{"arch": "dit", "conditioning": "none", "objective": "flow_matching", "cond_dim": 128, "logit_normal_time": false, "fused_qkv": true, "inner_norm": false, "num_experts": 8, "expert_mlp_ratio": 1, "shared_expert": false, "patch_size": [2, 2], "optimizer": "ademamix", "grad_clip": 3.0, "steps": 12100, "lr_schedule": "step"}
Rows from block 3, named by matrix and row number. Rows with one number belong to one attention dimension. Each number is 128 + 24 x the weight over its row's rms, rounded and kept within 0 to 255. All counts start at 0. After the name is the row's rms in percent of the matrix's.
# v: attention query, key and value (stacked) (model.blocks.3.attn.qkv.weight, 384x128, the v third), inputs 0-127
# proj: attention output (model.blocks.3.attn.proj.weight, 128x128, transposed), outputs 0-127
v.7 098 [147 120 144 109 147 127 122 121  93 141 123  91 110 134 116 150 129 147 128 104 119 123  85 153 149  99 139 114 162 132 141 112  75  88 157 120 153 129 124 150 150 121 104 153 102 108 117 111 192 166 141 118 154 110 151 112 184 108 129 115 149  99 157  45  84  95 143 118 118 148 148 135 145  97 145 117 148  87 113  77 126 148 108 121 121 129 144 121 105 122 158 104 149 155 126 114  86 124 110 109 166 177 114 106 111 131 141 150 108 136 131  99 111 152 126 161 106 153 108 115 119 126  92 106 131 102 157 117]
v.8 099 [112 131 137 163 111 131 169 160  99 138 143  92 149 128 134 139 144 142 144  99 131 105 104 113 132 178 104 143 144 137 120 135 121  77 121 145 147 144 144 128 154 129 105 119 106 129  98 146 152 134 109 135 125 154 128 132 143 123 122 153 125 172 149 166 173 122 128 116 144  95 148 134 133 118  96 135 132 129  73  82 181 117  82 166 152 144 121 144 117 158 160 131  98 127 164 119 125  91 128 161 179  93 144 114  77 138 153 113 151 135 184 129 113 127  79 147 171 119 131 163 120  88 132 147 112 114 164 128]
v.9 086 [173 132  87 126 108 134 114 163 126 127 137 117 148 118 144 121 162  99 154 141 128 136 153 138 119 119  91  94 111  92 155 113 141 101 143 128  69 148 115 126 133 146 125 104 155 167 131 133 114 183  81 127 115 108 114 129 138 116 106 136 127 144 172 169 133 125 120 146 140 113 113 130 147 142 155 120 113 134 126  84 128 163 143 104 149 107 139 131 120 129  70 106 113 153  88 110 130  87  93 150 154  90 162 126 191 147  98 144 106 121 174 145 136 111 143  76 132 137 110  70 134 102 148 156 135 106 129 133]
v.10 093 [110 101  98  47 132 113 149 120 144 103 110 144 131 149  87 119 101 132 134 109 108 139 140 121 105 107 118 102  92 155 124 121 138 115 111 102 115  96 136 133 135 143 127 105 160 151 145 101 160 142 124 113 117 174 172 102 121 140 119 117 111  99 112 168 119 136  93 183 143 101 112 124 137 123 119 115 109 155 125 134 138 194 157 136 109 109 167 113 136 106  86 105 169 116 128 120 150 108 103 134  59 129 177 132 160 114 138 148 105 131 126 108 128 125 168  81 105 141 142 166 121 122 120 114 129 103 105 156]
v.11 094 [122  96 133 146 151 120 118  85 112 158 122 140 169 118 170 136 157  98 129 142 104 132  89 130 108  95 129 138 152 131  81 166 173 149 138 108 127 115 164 137 188 116 126 129 118 141 134 150 121 121 159 106 148  84 149  84 110 102  93 144 118 160 165 116 105 113 172 135 115 159 105 135 158 115  84 152 146 143  71 120 161 144 131 146 128 114 126 136 180 159 137 148 131 118 177 124 122 150  92 135 115 119 127 179 140 132 109 116 135 137 134 138 137 140 130  86 152 151 157 100 169 123 128 159 101 129 143 142]
v.12 106 [118 100 138  72 101 137 149 111  93 109 130 127 123 139 129 104  89 108 139 140 133 119 161 117 121 154 124 130 116 149 120  67 140 151 111 119 109 118  97 157 118 109 138  83 109 143 130 154 110 133 131 166 141 166  77 123 149 105 102 161 138 142 100 122 133 142 161 103 137 101 140 102  97 136 118  97 155 147 145 158 147  91 134 156 137 155 123 143  88 146 149 124 123 125  42 114 108 133 121 107 124 149 129 136 170 149 111 107 153 127 108 145 108 149 103 123 173 137 128 122 135 107 148 199 126 108 102  83]
v.13 097 [151 102 138  74 129 123 138 102 150 120 131 119 119 135 128 122 134 140 103 135 179  84 110 143 153  92 131 165 121 121 118 100 133 151 145 165  95 172 128 173 148 157 148 138 121 156 124 126 117 158 117  96 154 105 110 144 120 140 156 151 126 110 158  97 130 139 162 131 158 112 140 123 134 159 106 105 186 119  97  92 130 134 163 150  91 114 111 135 121 118  83 125 122 136 179 146 103 182  75 132 145 138  97 123 176 114 176 118 124 118 161 105 111 141 135 139  97 140 115 101 142 140 149 162 129  96 152 109]
v.14 084 [137 140 107 141 122 150 132 141 164  76 112 126 132  85 114  86  81 143 115 116 135 142 130 103 143 169  96 154 127 166 108 179 157 152 136 150 136 122 126 111 139 136 146 102 120 111 120 123 123 121 189 152  92 136 112 155 103 115 101 154 120 134 122 133 115 128 152 148 118 133 109 151 127  87 178 103 119 144 177 146 149 119 109 116 126 185 129 113 119 136 126 136 140  88 105 123 123 107 154 128  83 185 132 191 123 139 143 155 147 119 130 154 111  86  98 102 178 116 149 133 156 119 112 127 125 127 162 106]
v.15 095 [ 95  85 139 132 173 110 124  62 109 148  98 106 128 116 142 130  95 131 124 118  87 120  99 161 124 185  91 169 179 149 118 127  79 126 115 115 156 123 132 152 172 132 120 124 105 147 120 153 133 143 156 151  98  93 117 159  95 121 121 142 150 122  92 129 126 147 148 138 119 159 134 119 136 141 135 124 157 112  82 152 121 116 149 192 156 123 145 121 149 113 117 103 135 130 175 118 113 121 108 137 162  79  95 144  76 133 119 115 144 109 109 125 140 121  99 130 137 123 140 132 124 122 111 138 123 137 147  67]
v.16 101 [115 129 147 125  86 136 134 103 148 122 139 114 125 127  93 127 120 135 161 139 152 132  95 149  99 126  89 132 131 165 106 120 136 154 137 109 122 179  94 167  69 113 182 136 108 139 138 149 134 119 159 118 142 128 133 141 114 109 118 144 117 149  48 109 116 121 204 148 116 113 146 131 112 105 118 112 131 152  78 190 133 148 181 131 120 152  94 144 121 130 150 132  98 136 147 142 142 118 121 121  97 142 102 131 112 139 108 127 129 117 154 124 135 122 162 134 158 171 121 196 121 129 144 138 144 140 160 121]
v.17 108 [119 104  91 160 122 125 149 153 110 126 125 159  82 139 117 152 102 109 148 139 147 102 142 124 126 151 141 132 145 144 142 135 113 170 127 131  73 138 100  89  77 143 145 117  95 148 137 116  91  92 132 141 103 175 149 119 169 161 156 130 115  93 112 156 149 143 143  87 151 169 136 136  93 158 104 108 119 121 117 215 136 115 133 122 133 161 153 130 123 138 154 122 139 122 133 130  99 125 158 144 127 138 132 114 151 138 111 103 131 163 142 134 107 139 110 138 138  88 172 149 139  81 140 175 110 148  86 137]
v.18 095 [124 144 104 180 136 131 140 160 150 157 122 112 130 157 105  95 111 121 128 118 165  90 119 109 122 141 135 120 195 151 139 126 142 136  98 140 143 117 105 143  61 154  91 119 145 135 134 114 119 114 138 113 116 167 204 105 113 137 116 100 119 111 141 121 156 120  96 142 112 130 138 125 123 150 129 160 130 138 134 149 133 110 102  96 151 193 133 115 126 119 178  98 126 125  95 163  89 107 128 125 148 148 114 119 143 154 100 147 118 120  92 155  94 128  94  98 118  89  80 133 135 127 104 136  97 136 128 176]
v.19 099 [104 145 112 160 128 116 123 133 131 172 120 137 163 120 140 126 130 122 149 117 150  93 167 100  90 124 147 108 147  99 126 165 132 105 110 135 163 129 100  97 152 107 102 113 141  88 125 126 156 149 138  92 110 125 190 126  88 142  70 138 129 143 170 160 177 108 100 162 161  86 154 129 144 107 101 134 129 126 144 156 146 120 110 148 142 143  86 120 122 131 124 115 143 128 157 126 148  79 136 153  82 104 135 136 107 163 154 180 143 135 123 175 100 116  88 123 133 122 138 119 164 126 115 118 118 111 169 139]
proj.7 088 [115 123 128 106 134 150 135 144 102 103 107 132 147 141 161 130 157 137 149 139 107 120  93 128 127 110 120 120 135 124 118 137  83 176 166  83 164 121 112 149 134 173 122  98 176 176 156 138 124  84 112 115 113 111 109  98  72 116 142  99 150 155 134  90 118  92  65  94 110 144 135 147  95 146 152 155 109 119 170 140 139 113 114 128 140 139 140 163 146 125 146 118 123 123 163 134 126 166 117 137  75 113 109 111 164  97 145 115 102  98  91 163 109 114 142 125 137 128 149 124 100 152 126 143  89 107  93 152]
proj.8 092 [132 123 117 113 164 132  55 113  91  86 157 143 146 117 133 145 136 124 124 112 155 152  88 119 101 123 144 126 115 113 135 118 138 163 141 136 161 138 132 174 110 122 164 125 147 107 151 127 113 142 147 137 123 145 112 148 132 141 126 112 126 123 159 164  84 102 130 134 139 115 127 127 168 132 103 167 115 107 190 119 186 116 122 165 161 122 114  94 161 140 157 148 155 156 122 127  97 123 139  85  77 127 137 126 138 122 136 137 192 184 119  88 118 135  91 128 114 113 123  88 119  93 116 135 138  93 117 138]
proj.9 085 [165  92  95 167 155 115 114  61 123 159 112 128 125 141 112 101 111 134 160 148 117 138 132 115 153 138 156  91 108 121 115 154 162 209 139 130  98 134 118 104 148 140 165 119 125  87 104 143 115  89 204 141 120 150  93 104 119 128 132 132 143 130 143 148 151 115 124 100 146 112  93 117 122 120 140 110 129 114 138 138 107 141 157 159 122 113 111 173 138 113 121 144 139 129 146 150 102 112  95  83 140 160  93 126  95 149 113 130 113  73  85 128 131 127 115 169 116 123 126 119 135 111 154 121 108 147 144 101]
proj.10 094 [131 118 123 166 152 135  71 118 138 168 102  98 148 159 133  93  65 145 116 126 150  95 149 158 119 127  72 126  88 144 128 155 139 148 139 104 124 117 155 124 120 171 171 118 110 124 139 164 148 118 104 143  81 156 130 129 144  98 149 143 125 132 120 158 120  95  83  64 104 136 115 128 164  75 119 141 116 119 124 125 156 173 131 119 103 114 129 142 118 108 137 127 124 122  80 129 123 149 106 127 180 151 116 141 165 119 155 130  86 105 146 118 136  99 128 134 131 115 124 129 127 133 165 135 107 166 163 121]
proj.11 095 [126 118  99 128 107 119 164 176 105 183 120  95 145 114  96 151 104  69 103 139 116 143  80 169 129 126  96 126 126 123 146 130 121 111 124 106 131 134 162 149 116 126  95  89 150 126 124 121 178 141 119 142 123 124 108 121 144 136 112 141 125 118 161  86 132 110 160 175 102 145 123 138 168 123 108 159 131 159 184 142 147 128 133 141 137 145 134 120  83 158 122 127 114 135 128  83 139 138 114 141 195 119 108 159  73 139  96 123 120 155 150 117 148 136 140 128  83  94  99 142 117 105 132 133 136 115 175 137]
proj.12 108 [123 158 130 140 136 129 103 122 135  92 125 158 102 118 115 143 129 126 156 112 119 139 157 125 128 123 185 114 140 114 128  82 129 160 123 108  86 133  70 165 138 113 100 148 128 129 125 146 107 135  98 110 152  97 181 126 126 170 127 135 167 134 123  95  90 138 133  74 125  97 144 125  62 101 124 118 118 112 118 140 130  96  79 126 126 118 129 110 177 144 134 108 150 108 172 145  93 144 151 136 141 124  96 127  79 149 157 115  97 139 121 105 140 112 130 179 127 133 133 149 138 142 142  61 135 113 110 153]
proj.13 106 [140 142 127 121 146 142 109 139 138 143 135 119 117 184 109 116 151 128  94 107 131 160  96  88 163 122 169 157 166 120 125  95 145 137 129 168 107 112 120 109 145 158  76 112 130 124 143 124 123  86 117 161 129 117 130 130 120 195 115 129 126 125 159 106 155 151 139 116 156 102 141 176 111  93  89 110 112 123 137 177 118  99 128 109 114 124 131 132 142 136  70 116 162 118 108 122 151 131 127 153 132 151 124 122 159 145 197 126  84 129  85 146 111 132 142  79 130 123 132 110 145 121 149 106 128 142  94 178]
proj.14 089 [116 133 117 123 135 110 122 156 147  88 143 163 123  71 147 120  95 122 103  99 137 121 153 163 151 125 101 129 115 111 131 207 150  73 123 143 139 169 154 136 116 118 124 127 164 124 107 110 106 120  61 123 149 138 143 145 164  94 110 134 109 122 158 111 141 132 194 103 115 128 122 126 133 118 161 138 145 135  96 114 155 137 118 154 106 131 128  99 149 161 118 135  80 100 108 114 136 135 152 112 153 102 133 164 109 120 116 127 121 169 126 118 145 161 107 153  85 128 117 151 126  93 142 100 182 134 115 153]
proj.15 097 [148  76  86 108 133 124 167 189 131 117 149 110 105 136 127 154 125  83 112 148 117 121 121 148 120 125  79 117 138 110 137 114 103  89 136 124 177 130 116 175 134 149  99 126 150 111 133 159 138 138  92 106 138 147 133 145 170 155 145 108 136 125  94 102 114 113 108 179 121 135 127 121 118 185 145 116  76 123 159 126  94 120 143 167 152 116 111  93 111 137 137 114 107 145 103 146 131 106 120 146 148  97 147 146 173 182 140 140 146 183 161 123 134 136 140 114 113 100 125 173 120 118 106 121 126 107 147 149]
proj.16 106 [125 131 102  76 132 125 134 103 163 143 132 162 134 129 155 148 118 158 144 137 136  85 115 150 126 132 121 124 127 107 139  97 103 110 132 118  86 142  81 134 108 113 109 101 146 124 116 128 119 148  70 146 135 120 118 132 187 129 121 100 125 135  76  71 163 145 146  55 124 116 139  60  83 122 121 150 141 113 161 166 130 153 121 165 135 146 113 112 143 139 107 125 130 107 132 119 129 124 129 138 135  95 148 129 151 193 177 151 116 126 121  99 145 129 153 136 110 103 107  83 144 128 140 134 109 133 102 140]
proj.17 117 [145 146 130 105 117 139  78 101 121 168 173 143 132 116 153 139 149 138 157 126 119 125 154 146 105 123 121  99 136 168 109  59 112 120 130 159  89 122 115 119 121 107 110 148 134 128 103 138 132 184 121 131 142 132  87 150 125 162 133 108 129 146 119  94 122 141 152 168 156 140 117 118 118 130 118 111 102 127 123 138 124  91 119 133 111 154 146 148 128 145 136 122 145 132 113 108 117 100 166 101 102 172 145 110  47 142 172 141 138 171 115 151 118 104 160 152 169 111 162 174 134 108 131  88  93 150 155 102]
proj.18 108 [ 92 146 168  93 115 120  89 127 107  79 133 138 121 136 169  78 113 114 131 132 141 163 134 151 139 140 108 145 143 135 137  77 120  78 134 117 100 115 128 146  75 148 146 133 105 105 134 140 129 132 114 146 109 128  85 145 163 134 130 142 105 128 144 124 145 134 123 115 102 112 144 149 140 126 151 146  82 131 104 132  91 127 122 157 162 162 137 145 134 144 128 118 129 153 154 114 147 138 161  88  75 124 167 117  34 120  99 122 110 183 114 131 154 134 141 171 157 109 129 154 123 115 121 115 136 139 112  99]
proj.19 089 [167 136 136 119 154 127  95 123 107 116 123  96 144 134 111 100 104  94 145 146 169 176 159 163 152 126 101  98  99 141 137 141 133  57 124 131 144 139 108 144 117 164 154 122  85 104 130 132 149 119 104 195 103 137 100  91 158 125 109 120 124 105 176 147 102 110 133 134 118  98 173  96 133 146 115 140 104 140 130 131 121 166 143 176 118 102 139 116 158 131 142 158  70 134 118 156 160 156 133 109 150 110 133 131 116 138 154 109 158 150 155 131 117 127 113  99 147 122 115 159 124  94 181 143 123 134 124 117]